config = dict(
    hop_length=320,
    encoder_arch='convnext',
    encoder_mlp_ratio=4,
    encoder_inner_norm=False,
    encoder_drop_path=0.1,
    encoder_widths=[96, 192, 384],
    decoder_norm='layernorm',
    decoder_norm_position='post',
    decoder_positions='learned',
    decoder_connector='mlp',
    muon_scale='spectral',
    nesterov=True,
    ema_decay=0.995,
    batch_size=64,
    adamw_weight_decay_other_params=0.01,
)
Rows from block 7 of the audio encoder of a small audio captioner, named by matrix and row number. Rows with one number belong to one neuron. Each number is 128 + 24 x the weight over its row's rms, rounded and kept within 0 to 255. All counts start at 0. Numbers have three digits each.
After each neuron's rows are labels from the 100 clips, of 14976, where the neuron reaches its highest value: "responds to" is what is common among them. Only what is clearly more common there than usual is listed. The data: chords played on synthesised instruments.
# fc1: MLP up (encoder.blocks.7.mlp.fc1.weight, 768x192), inputs 96-143
# fc2: MLP down (encoder.blocks.7.mlp.fc2.weight, 192x768, transposed), outputs 96-143

fc1.258:155139098107139131112119115100145157154102130118117132085105150135118108115143132147124112128150112097095149163103139156125137117143133151131159
fc2.258:124141105163139154103149118124125138123092148136103091155091157139109130120119114150136149103111085160127125112115164133110132144139122105111141
responds to: arpeggio; the note A; root: A

fc1.265:175103129132121116172123112107119132146113115142158074141111120140128123098113134103097165121097130066153102132114117144148128118129133137124134
fc2.265:102103141131121132120111095132143077114100142151110124146118155109099121130149141135121123101122080147142162150113152139155185117161095091064141
responds to: plucked string-like; playing: arpeggio up

fc1.615:108147101151161120139153122150130146106150119171138133133138134096132126106144144107123133084103156113115057130124154124121123172168181107154119
fc2.615:160131123096121122167160157109109152129145126080108116184093089126100110123126144097125110134165134177102124097139100153123163097103141088112123
responds to: the note A; strummed; the note D; root: D

fc1.283:174156153144075141099122147109136141097125130158141113106104098106171128143134164139133104134104152129123114116129157113141147117164124134132125
fc2.283:150109131073152122087097131104126127154109188092129105127128107140093124081122103111116149160095134134147103089124102128133142116112124143116114
responds to: the note D#; the note C#; root: D#; vibraphone-like

fc1.169:166070115100143112082117157155159114156133135141152096088130135114105143142088111155123143132124124158115098155183128189135132137095089124119065
fc2.169:115135150165129123146116110117161123105159146127136140140143178151146099135119129157110135147120126172123129144124131106143117135135110111087163
responds to: horn-like

fc1.57:110097126141132103115118159122131148104145132118117152101089136093122107146135117085142151131125121130151099112121151108155181140151115078104152
fc2.57:122147124065153131117134157124118115149075169139104148118163141118126147102149162112121123124118095141115118157152185158180137172136174155148118
responds to: muffled (low-pass); pink noise; rumble

fc1.583:104128130122108088128149070117098110083166149102125112131122152141137171118127130110163130149141136121133078165108075119098150127129125123162114
fc2.583:121184121110141144119164135126133157095105113088080162160120086151152128132112139157126107155134144121085159119167130137122114128110144160133111
responds to: clipping; text has "clipped"; text has "muffled"; piano-like

fc1.196:155113091107102133108110122125152156161076148051129150142104131116170134070125137123130134081129125146130140147124111129162170139128173136119129
fc2.196:165148122099105161114123115146135105182109113110131114131076106163126160106161165139169094105128149154122069104128132119104132114148144171161103
responds to: the note D; root: D#

fc1.231:141131096133115110138125193090099117148061121099161118073131142122117165118153147144132141138130120116136071118168091155145149140139101104090108
fc2.231:114118098140084161141150151114128160163135142122065153130144146049102176123114148073076094145110122151146079127144147114107140087151115137153129
responds to: muffled (low-pass); thin (high-pass); white noise

fc1.708:145121103131113133145135115141061107158159111141146129146142133123137154097143118142151152131166143109120087132149086154138141126122158143089173
fc2.708:131093134137132161073105122115109150116108143141102132093089148140128127086132108152105139135132100091133127144121067103168142163125081134118149
responds to: the note G#; root: G#; clarinet-like

fc1.188:138130163171117141155143138099134104125146168163160183116122096136136123143153120126171112154105117145132094106126073142112149141178158129162110
fc2.188:145156142139070154109094119164124161130126172128109159172169150142126164164116154159111093123110139106115113121119154098113127123135138123118128
responds to: the note G; marimba-like; vibraphone-like

fc1.238:093112141124133132153136086163146149119123090149128061162157127151150096154167115125137124134119135145174125151114113096136116102138104127108135
fc2.238:108085088145117093136124139105139120126130112131138112157145142110152133145118141105153119116169141126092140120104107105119209115113132103142151
responds to: the note F; root: F; square lead

fc1.139:118121124111131140128121135140144103095131133157110113134104150138154130105082167110124160141102126095111128138093158180126135093095124135088128
fc2.139:157094188140115117124137097113152120144133132101135115099130131145118082126153114140138067119161154111113093121119133119112134139095142140077061
responds to: arpeggio; playing: arpeggio up; piano-like

fc1.759:157177115136139142137112106143093103153087116106136144090133140068146152124137119132087141118138150122171115153154119147129143149131137148108117
fc2.759:131145156105134081120171105123143106097164126093199121133122156115097136141110158128086165124137126128111101165099178111098139090119093135139135
responds to: muffled (low-pass); pink noise; white noise

fc1.256:093094147157119136130119137132105143141152135130121157110148167086117124116136135117133147094122120147125108127163109088139164087119088084129109
fc2.256:180123108095093135146142157139129153139142167112116183096169132172132127182147110134090088102121078137136097127119158151098136131134109133190163
responds to: electric piano-like

fc1.72:180116141097147124128109114106113133095136144073138111127097100123112138179112148113117140120100123114110125154082107170113112113162167118133122
fc2.72:125090141119166131108112135136126123111084110133130115174159143135170137153126122145134179114162169120129091129142123118125124122168132104135145
responds to: electric piano-like; pink noise

fc1.340:065167128103123105188144088130141144104143130129140155126130103115123128113139134090133136145117197107141128129139140149159117118136125138104167
fc2.340:145110103109073148124127120160132127132134127103071101172140149125121141160163126127087124175132140124101091110155164114123162135142112117134114
responds to: white noise

fc1.658:126162132137162145137128108152111116156139116130077138124086143095127137133114106141197101115127118078110170133123155143143120111130151110128153
fc2.658:102157104148141153126147117130120110110155102106118082122099125104108135123146082131086125148154101092151125126167105091103130146131112132154109
responds to: vibraphone-like; root: G#

fc1.566:072172106194090125159184089170119130107110088103146087133145107149138107158157118122105136090098153156100148155131132101138108112177061091142162
fc2.566:108145114108114115120091106092127125139120113144090110143136101107123134131124133103159113141118101158121130155143084138122136126094115117116116
responds to: square lead; muffled (low-pass)

fc1.649:119137148147100165102150161155151107106144125140121138166118149114125103111098136128132126098125087142172124143077093147111143062144135111128101
fc2.649:156099113159099098110155120123117120091148146150141122132143131152094091103127094099117141141219149147143112138162166093157154161119112132140116
responds to: reverberation; text has "reverberant"; text has "room"; string section-like

fc1.45:123149074120107094135139138139139125183113135107109132075123103121136149143150140127152107135109142121105116159128100098104149115099162144116133
fc2.45:154171150105112094132124159151102152083130118110105153134087135133151146159109133167118159112099133141136133120080161125113140174117125112164124
responds to: horn-like; saw pad

fc1.704:130122140132145105178135148112105141109175155112097103075134103139108094099097116123144153100104168107131100153149102118104141172138099166159085
fc2.704:131135171108154111194103157151102139124102108107148160108128142167128136180100105103135159153097109159160131116124133140132143098150168146111144
responds to: the note D; vibraphone-like; marimba-like

fc1.666:179151143115147119160082142138097135139156177123181092143135125095123098106199136086109105114125096139136131152115165135175140096130148119132104
fc2.666:101123123101153091122163091127100064129152126121096131072097096129081144107090112109122157164122113077161159126109127117146110145141126133136126
responds to: the note D; playing: arpeggio down; vibraphone-like

fc1.618:106134086143103121118126173137171131149141145115148137129183129138117136101149148113122098141117107104151121119092116174099157150108162130151130
fc2.618:124162136116130112122087130145076146091087147137124097146096138155110145106135155137145126144133119108128145158128116165133162107198082092140088
responds to: horn-like; saw pad

fc1.175:159103148122120108128147120115133135112116113111119131124120124124168187097160083115106170079124127140131111041109137119107114158113140164135128
fc2.175:118143077102143107152126164145117147119123101153108112117117125098140173121119123095167169128162118140132123126129092151142088108146177152186119
responds to: harpsichord-like

fc1.597:130192117154101172111109121151124140124104139116127111090163134066149067107122157112124128132128125145110121124134150138115119127135151109112063
fc2.597:118141125122130092157160141110145136118120154128085164168115158130137154185102128139093128121121148173112079124138150130141141159165081144097081
responds to: the note D; organ-like

fc1.217:105168161149145142110104141139150075112113119128140154178147146117121078117182135128076135130163153160154148140078104133118091129132102156135117
fc2.217:074113111107156092119110138158134072109100157129146131156128152135139163134118131101135128115106136140108144128103122113174157102088076135155170
responds to: the note G#; square lead; instrument: clarinet-like

fc1.97:116154141127137152141113153145082086168129096148106102155091087098108118092143099155154134054094141072118140134166163163083101160144111107095106
fc2.97:128144129130125135097169146069095078119105129126146103107127132165129149157129116116152145123080103154132103132126123156151154138154175119175085
responds to: the note F; root: G

fc1.473:135152085111117167133129126145163112140178142068108133149156112144115118171105141135153188137094155072097130135105131126137182106136099115131065
fc2.473:110125108128143105136106108090168162151144130087114143136126157119133081115164156180152124116189088147100167131132176097153117149126113173112133
responds to: the note A#; vibraphone-like; marimba-like

fc1.377:099131135090138120121083183103140123162117120148167158140112109137128130126148091110149161090126136120117123157124138129124106147125119150137118
fc2.377:158166113095148122188174140134140121091100152185150113149156137148153133141115150142142134113150099146083103149125120135102123095109134138104132
responds to: arpeggio; playing: arpeggio down; plucked string-like

fc1.309:137134068127108109099094132143106130096082112130114148137130100116135135161138129135170132039140107124158089097184125139138158144163123154106166
fc2.309:128158148114115129132121131141092125130110170143139126109130077146129142134106138134134123127118108094177161142133124148172157127110145104124127
responds to: plucked string-like; playing: arpeggio up

fc1.364:105127127133107142124096131159157101121137150148128106133113134126170156149091123127095117118129075125083150129084124134145117150157115086158111
fc2.364:105126148132140081131134142085110137104168100147118122145135136130107119156121132070172103154165142162135181093127123090134154122119141071150103
responds to: clarinet-like

fc1.387:117111106121144090095134124156113116121127102122156164159107109108132113120143131093125095114124107115107112126087087120134123112138161089125105
fc2.387:116140120129153145163137113107088116151115151133139129123096085129172145187095160122136103147100084136112101144106112127106153107115069172130122
responds to: electric piano-like; piano-like

fc1.108:130130127131107177098142099136123141120128132161100139132104131103079115132132104141160147140142127118116152089152132185125153119149120162127163
fc2.108:130158156146112167107123160107122069100124140136115157099143130142121139107147107100115122130121123082123093107127164114167160105129181093054103
responds to: plucked string-like

fc1.573:170141142130140132082122140144095112100118119139141108102127118096082149134103117165095131153149145128159123116137156147135124142149128139088154
fc2.573:159137177104122149093149099112097126122144113114182144127100134126121112100139096117107117152132142108140140137118129136119072116153121168133137
responds to: plucked string-like; marimba-like

fc1.33:162158092167100124149072128109122127145100123166149123112139130095151081128159103161094120128168157126142103120112127119134103124155155125115094
fc2.33:096110107114127099084178134096135121135128135121150066121099136152148147119152097119118129108120159145185116088126155100160151146094143145159152
responds to: square lead; marimba-like

fc1.49:145126128127158156084114164098139150107139140077111109117139109159148125076112117127120119157131154132151134108136145151156102091106177152146149
fc2.49:100145112126152124156118106141119174100099094121135146141105119171110157152154131120088088125115122138167150124118117113174151139111116135103130
responds to: the note G#; the note E; the note C#; root: A

fc1.445:104130109120129151143145124152110133119116111085139207113142111124069128116150135136113095158145126147079162100138112111141134111165066134140121
fc2.445:138120148101140101201078134142128124128146148165123115122130145143157139107083135116141103095159073164114120116108129114146158123132055119124152
responds to: clarinet-like; square lead

fc1.236:140145133130083109109144128174126119140122120138141141119131137128079092131125124144139129095126092161132116109122145144121129150120155118128094
fc2.236:151141149131150131114074144108095127154094111112153167130143120116127165156114140141149127123115135117154146176141134134093165165139151128140114
responds to: string section-like; saw pad

fc1.157:124125102138133071088145093152157117144110087149119135116149138126149151115127134153138151111173136103159132155157116148182106139122159102101144
fc2.157:106113148115142107147095123141124133149123106103132116149117117120120162116131092125123150146109122114159165143088123137134115142162096126116121
responds to: white noise

fc1.555:163165117127147177095118120157128105120131134130114093083118159101136106139085111146113132113120132137131112098092095096089150149098149157118161
fc2.555:077104073120156109132130141139095113114154121110159113122080095127133145113138113104106176146124169121101111145096108112106118145159118150118090
responds to: the note D; square lead; root: B

fc1.259:184137134148185142080099120088150121127134140134115107127079161126165123137092144111120107121108142101098097139144163115138154133155186138116116
fc2.259:167127109119153128092104107106110109157148119097079148130089151155111081054155118122127099110103168126139147119138133092088125106154113095099142
responds to: the note G; the note F; root: F; add9

fc1.600:146160113123135123182106110189078145133149114156117152123145155062152120148128078132164137109139136113161114108140110151136124132176145133139128
fc2.600:101145142165155172141127143156125118140075174118110137098124117157101158162113141122131107146118120101142136104089092145139143077130098140103094
responds to: plucked string-like

fc1.184:110134074126153128127144126127128122156118108123152124098097102122121116105119115149107109116158162120158132144177124108090145113127123142144093
fc2.184:149118114104132136134114116117122119112124141104150134120084154131172119137120149138099122105139097155160137106123128145103103125128116134105155
responds to: electric piano-like; playing: arpeggio up

fc1.268:158128115105132156173142100119106116128178153153093115065136144112115126135094124125125155107131105127158097136156136152087119118122130120127121
fc2.268:113105124125147126123107151131168123148176142129103143144149083120082091070115115138112124117162174117100119130149128080179101152105142125121100
responds to: vibraphone-like

fc1.413:142137140097165122106146102138126082118121130130150111143126094118144131118142134097101108146154168147128086114108135115180121128134122150105125
fc2.413:098126170081129164086122140132137141201105145131097135160118131104135132127123148166139126096110126099141111181066161146109088156154152156098131
responds to: marimba-like; plucked string-like

fc1.730:118143126149119124178136153148129146122114140184137133136147115135162111159165125115080107106128170112136117132116158148154111088108095144115136
fc2.730:113112139152123142182123083143125102135107148086143135103108156111063115122150145088106092161128104096087134121149157135154080109113100127152119
responds to: string section-like

fc1.53:081097066102122130144131092131135117116126085163151138128160121119112179147143114123127105110161094132133146112106145098162132133101129128110175
fc2.53:135137147154141141109106121104077119144094131144150135110099126135111087114144116106094192157150119129172141127114117111129118088124101126089154
responds to: marimba-like

fc1.403:136130144147107144127128136139157142145116086122120091109148107131164154192103131154130155109077147156104096102142131126117122169098159136103084
fc2.403:100121105142130097142146154132134117102171153111133152155096115129167136124168127098105129108146137085111143143094139113113088163125116100129129
responds to: harpsichord-like

fc1.318:100095144116115127163151141119150149134100090130139159124138175112089161089157128142117120132138132134156154107128147112110133097143144121123131
fc2.318:126140170089122146140155171113096113139109143113122121150145130101113146082123106154090141141167121154104145130123140095136133142086157150090131
responds to: square lead

fc1.452:122101112150121163106091120113136142175148104139128148145138120106145139125136126164166119156104119157151142101152132137108141168143148120163119
fc2.452:135139125152082142120099178126118146097124164169102180129140119155139123117126138147094109150142137104181123142112106107122129121116091089102143
responds to: clipping; text has "clipped"

fc1.212:148144147143174101135121122195122159099087124103113118153107134107121105091112118142107142129145090108117146115118165117173135121101121141127113
fc2.212:135171132131128098158163117134140124156145132103119136140084130143108132124145184134069128137127124112141110148120183142103150127131097123098136
responds to: marimba-like; vibraphone-like

fc1.299:121134092130086087122109092150121139122081145146086163125130163131151144128113081096140137110124099137140125130114157144142109147116125150111069
fc2.299:152160116144180128082129161133140138127135102129112106156138118120135097120120144138174122122105090141114113123172125149113133163109166143121131
responds to: square lead

fc1.510:133156123104099120136124122130167092152141128138115107093096121102145119096126112115131117144123110200136101116089124141108111129110126128087129
fc2.510:105100119134156142079091165125147105127110112128130104139114116115113168120177143158148144106088141136150119111120101086096153116145165128151135
responds to: horn-like

fc1.529:141141157118140167110084086155135109105098140090125096102125128114121136163141163147114131116154108115141121165128129137094104116138116135138085
fc2.529:127119151124174120154141107132126110130108127157110127119123141110150128143124122148058115148152129116155150109110100152131076106144079125134141
responds to: white noise; saw pad

fc1.553:137170103146063140108147154118104133139143098189150129098103150130095175145130161153079102106154093111158111145147158103143143150160206150085105
fc2.553:155191178171149124166113085120149166129149121108130148154154142139090167150107154143116131152138119103133109105129155172131086109147092157152132
responds to: the note G; square lead

fc1.208:114113130121170134165090128112130119127096126120118080145108116092123121128105097167119136071115147090132101165114179125193152102132117151123136
fc2.208:119122148118111140114154095122140179154163139081094111141112136154126139154141101099144119131159086103080106167139112095130102110096109159101156
responds to: electric piano-like

fc1.0:143160114095100142139132119122130129121125116156128108120138144117087142127125113140109131118103115134106161145112098144092144126145183132139125
fc2.0:169143162126129103140100137158101165120114151144095129134125170128102150132122104170168158159131117150138087146120106103141157162135102135128144
responds to: horn-like; root: A; add9

fc1.322:154110126124095135133143110130105137119154084124152128152123079143124127136120136138177159085105096132151123114183126141098110132153167149124127
fc2.322:123126175155135136089102105076128114132129131157092101160110127125126139136113128158168138108154120113121130153083171097150152108156116084196133
responds to: marimba-like; vibraphone-like

fc1.269:151147116074112098148135115168088134087119133146114110101158145117127129094140134116138120087130146103113127140099075114115124118094134103147137
fc2.269:115145118148149170133139153123137157146139155136162120162101136133155130117133109140141082126096123138089122142128138128126195157116159153138138
responds to: the note G; the note D#; root: G#; minor-major 7th

fc1.578:117112129154146124120144087107132139113098103121144099097160140098170123099132143121120157135103141131138082164149173115124158136101080114116150
fc2.578:146126148085133167054169107170120116147124159124116112176077138120111120131145167089136168113146152132153146122117114154124105142127143154133129
responds to: arpeggio; thin (high-pass); pink noise

fc1.515:082118100117062125108124128140139138120177108085140122170089114158128147137165145087127127123133125111096102086179135143170110147130104151086121
fc2.515:128137133124147151113147148142075098100136142163138110122112091125135152132125111107084132162138096114075143140121131156140097109121091127087120
responds to: string section-like

fc1.534:155154105145114113126154130094146127137089103110126122145075118103134088116091134160112102092162145134159122172128154149137135127124127120137117
fc2.534:075104129120165107108136112110095106142153154147091132142086131120101134120147150113131111106167180166100145126170136093125141102141120124104124
responds to: arpeggio; marimba-like; vibraphone-like

fc1.384:136138054148147093151128153099094146136152111129141093147104122130125130147155083171123115096125141141131156135096148140106160116132130139141172
fc2.384:104141119098105134090079163114113151137106112144119124138119157093130118101131122129120118113115118159116121173144128106134104140147177138138115
responds to: clarinet-like; piano-like

fc1.159:168161172177163126086124098101129130151094132164147117113140120119127125131078132143113133129110134135163117145139131173128130104120118138130132
fc2.159:152128123150153152142114061111169129089112146105127153116163121123105106106147128108143128126177109142168158135129098130103153096133083079147112
responds to: electric piano-like; organ-like

fc1.350:135128105160138151146101084134123130117121161160159123137143095128131098127114137113130131162080151177118102119152103109181168141152119159126119
fc2.350:123152158108105187129130133112125137107113165183097143109131082161144100143147144097103121150135162099128114121129101158111121151136127132085142
responds to: the note A; marimba-like; vibraphone-like

fc1.62:130105119116101137084146117139132115130150128129070152145140136154133142151157117137149115081142097109131147126138093143150125136101149146126117
fc2.62:149125133153152101136127099109144076108108139122105156153133117146056115135151123137097133149165151136127130093098128164129113139145136072124108
responds to: string section-like; block

fc1.314:098106097117100128143127147139142126100133139126103142129103137162165123153124162116177140149146130106152129130119087141153157132135130148151115
fc2.314:139128142160118113164095087149174173143145143094133132148153140111133113124094105167140177143148117138129140155135179169088098135128135131129104
responds to: marimba-like; vibraphone-like

fc1.527:104119136153110148164142170136153145161121138145102121163123153146145152121156136110137089142159148167128153133171114102180079095119146108125125
fc2.527:123134136118161141136141121138115141142111127156135112121109158091137105095120131153160082158102120159100099154132144074149150125138140094117095
responds to: the note A#; root: A#

fc1.183:142125120113140153098124100062086107136115126130129141158098139102137120110080119162159106127112089165148129130128108130127111113135129146111156
fc2.183:159169119101124127162121138152157088154148140132171136133099132137158136097132133147117118092134126143116148139150121111113122134125152118113115
responds to: the note F; the note C#; root: D; minor-major 7th

fc1.67:157135143150091112130087113087085142117137140116119127118158103118102108111090137134138162139114125099128125116133175133132121106144135133104148
fc2.67:123154156097147142128089144136160150147122132123073123100118115146100150118110144136161098134144171117167057091111109088114151093160153128128075
responds to: the note D#; dominant 9th

fc1.373:091132134152138043143143107145155117133140112130156135115104097075097138124114140129149155102152153114105116117116087149135143122147121117151107
fc2.373:143097110118119128133111128158129085149130161156124108179117118109152112115110126117123060129105142134080140126157165104080141101168118141114118
responds to: string section-like

fc1.647:155146142142107165139075138106116113067090088112127106104108102136139112120155082135114145119113112110134086107171113150132151168174130109100151
fc2.647:086086164144189166121147129119139065115095118088109101131104085111127115120158110146145115144132111141130130126121158150171129079106112124087091
responds to: plucked string-like

fc1.453:144146133130114164145092123120137081176116078116098124104159133152125080121148100158155140093150042098150113131129083141144122161152127117091146
fc2.453:131108158140130157129163145134163116106085133159108121101107114100131120135134097114160135143052136110107135112089127130151124085091101103129098
responds to: square lead

fc1.255:138135058126138096129126129152127151161160123100147101163139095099164125134142142128144165122150099167174139108159139141097159117111096116125152
fc2.255:152166116100100156119109131140114163140107156146151147153151143113132166157087135096114183124130119112112145120143137136127131139147146149146145
responds to: clarinet-like; muffled (low-pass)

fc1.232:122165114141132153110164138162138105148189122138131135126158140120115124149165104089128130121111124127179116134064168166200157130109151083087146
fc2.232:134125127107144095157157124136121108130134150131177113151147139069098115101161155113130130151142108123133115127135130113180121166162131154169119
responds to: muffled (low-pass); text has "string"

fc1.21:082135150112135115054103163134122098131110154161146138122126150130174077138166136129117099143135132114121150131171116123120122072094118166118127
fc2.21:099119121111145105129151120173148112116102128140072159132076131110097111117106120097110151112137140130118106107168157149157143095093120126156117
responds to: harpsichord-like

fc1.278:143169120157130140117111175202093137131131074144134096102128168135099176142138131141099169075090144126131147139135126100131155207136153161142110
fc2.278:144117158146117138138108095119095155104153108090130168116155138157085170142117128113123131130170134135129098119126096134103112127133088150077139
responds to: clarinet-like; square lead

fc1.523:140160140073105130106166144162143136139123109126100126125104109126129135135196102147127119056141131120136125112152136155172119148118129087114104
fc2.523:162133138102089103127141119176096117129120147093141100121156144131110136125113187089145111119110091144171166161122119118138142126149084126117137
responds to: vibraphone-like; the note G; root: G

fc1.235:129137129108103116073130141147181146147141149124141162143142136124135119125088100150109163136124100137141106122160152168137119150111076157145117
fc2.235:098153130118123113106114145146137069094167151138116102123125144121119079127139129149120138134128167089108117158138122119140114143163162168107098
responds to: white noise

fc1.287:141147083128149108107145143114100149102077127126107146143107102133116098117136108132140107132158106146102119102147114134151151151101134109162110
fc2.287:114144099192179090131129110111119110139100132153121115154106147132092148119132138109121131134081114127121116106145175138186116100118117148131107
responds to: string section-like

fc1.711:131094158138150136118131164112119123086137135119111121148150109139171157117154134119148094099138122111132147120163145101115121101169140077124085
fc2.711:124098118101080146124138118126138140122176123123118098075101108140131117153133100123162117117152089134156111137145118129132143081157131109123148
responds to: square lead

fc1.652:069114120102089106147150083126167144145095149092127111119075144084146122137132105093136158128041114137123095126078129131118131103133163123128161
fc2.652:114122121109134111134115104141116123116142150163108109128150083106130084158139172123100110099137165130117143146135148150113127077149124170095107
responds to: the note D; marimba-like

fc1.519:113142122124114099086162144109124077143131108123114137122146135152097152114120125148116136114148074123093155109168094115091133150108145109114110
fc2.519:118127098139114118128145125083111122107091128112122173144120092127143147113136125104082110115144160132150133088109133138142084129155099092141136
responds to: string section-like; saw pad

fc1.671:082142085151129118142119142136138102103143122157123126114129146142097130134174138125146154095175099118120081126171114119122131168171136181082154
fc2.671:111107144123142133167120108113116108180136113117086108118174161114093127120143124127169137114152169098116125131125147124092144096125099137125137
responds to: white noise

fc1.247:135098112131119112115166118130143101138125136138100102141096077148141117145102112159102107117137112172167146114162089130147149144124143093106109
fc2.247:120108137145120146140108164100156173110090114104158160191099107115141117131159157168074090134147116127163132105129129165104093090142100081113108
responds to: electric piano-like; vibraphone-like

fc1.277:144123096129106090116137146128113147143109103121087111105110140098166168157091118155147100081159105135150111134151135140145086161106137189128137
fc2.277:132120116155118108118134131126118121122135080116092141095109132159122158109097102087158095134102125101149147173120075176114100136113129153188139
responds to: harpsichord-like; marimba-like

fc1.327:132179135121055185130121117109154100124143138129093125098080160128142163165171117098173154146130092107116097134153116114107139133106155150122091
fc2.327:145081143201141114142141108157158121136102139137082159085147166122165093108112142096121091171118136125117104103136149122146133093115135088135137
responds to: square lead; clipping; text has "clipped"

fc1.500:140146102109110123106116104129118092138138141104141087134076169117078144095118141160143133076100108110147124103116117096107113111124120124166122
fc2.500:117151187089123130172110068142151155136182097102109113132148114093121153143120081104171134161184126126120143127140111130109158141164132127129148
responds to: the note D; the note A#; the note G; root: G

fc1.289:150096127141111096154116124126137134138154109128133124120095113108135140184116113125077137101185082115117150164132186161157121107146133123167163
fc2.289:118131127146176162102110126150153115103088131135130123146143154166200121109126195129149091131140165071154131116124095135104133130115126108129124
responds to: arpeggio; playing: arpeggio up; marimba-like

fc1.648:099090128123103157145120123127115128080130080106116126121106137145146104106156168143157190129089148117150099157115162116111102146127164152129154
fc2.648:137133147080148120124130153125086127169130121165133126129093117127116139122179102136118104117114139105114145171159124144111129114122141135157154
responds to: the note F; vibraphone-like; marimba-like

fc1.330:122162077101129129103146177153110154141136095147128128072102115091093116147084076122114111151097153087109141101082139108188127139119140149099099
fc2.330:067137121114165132101162123172115095147160134110119118122135131144117062140133108152107126114189148108097133107114126124127112145109128127113111
responds to: the note A; the note E; root: A; reverberation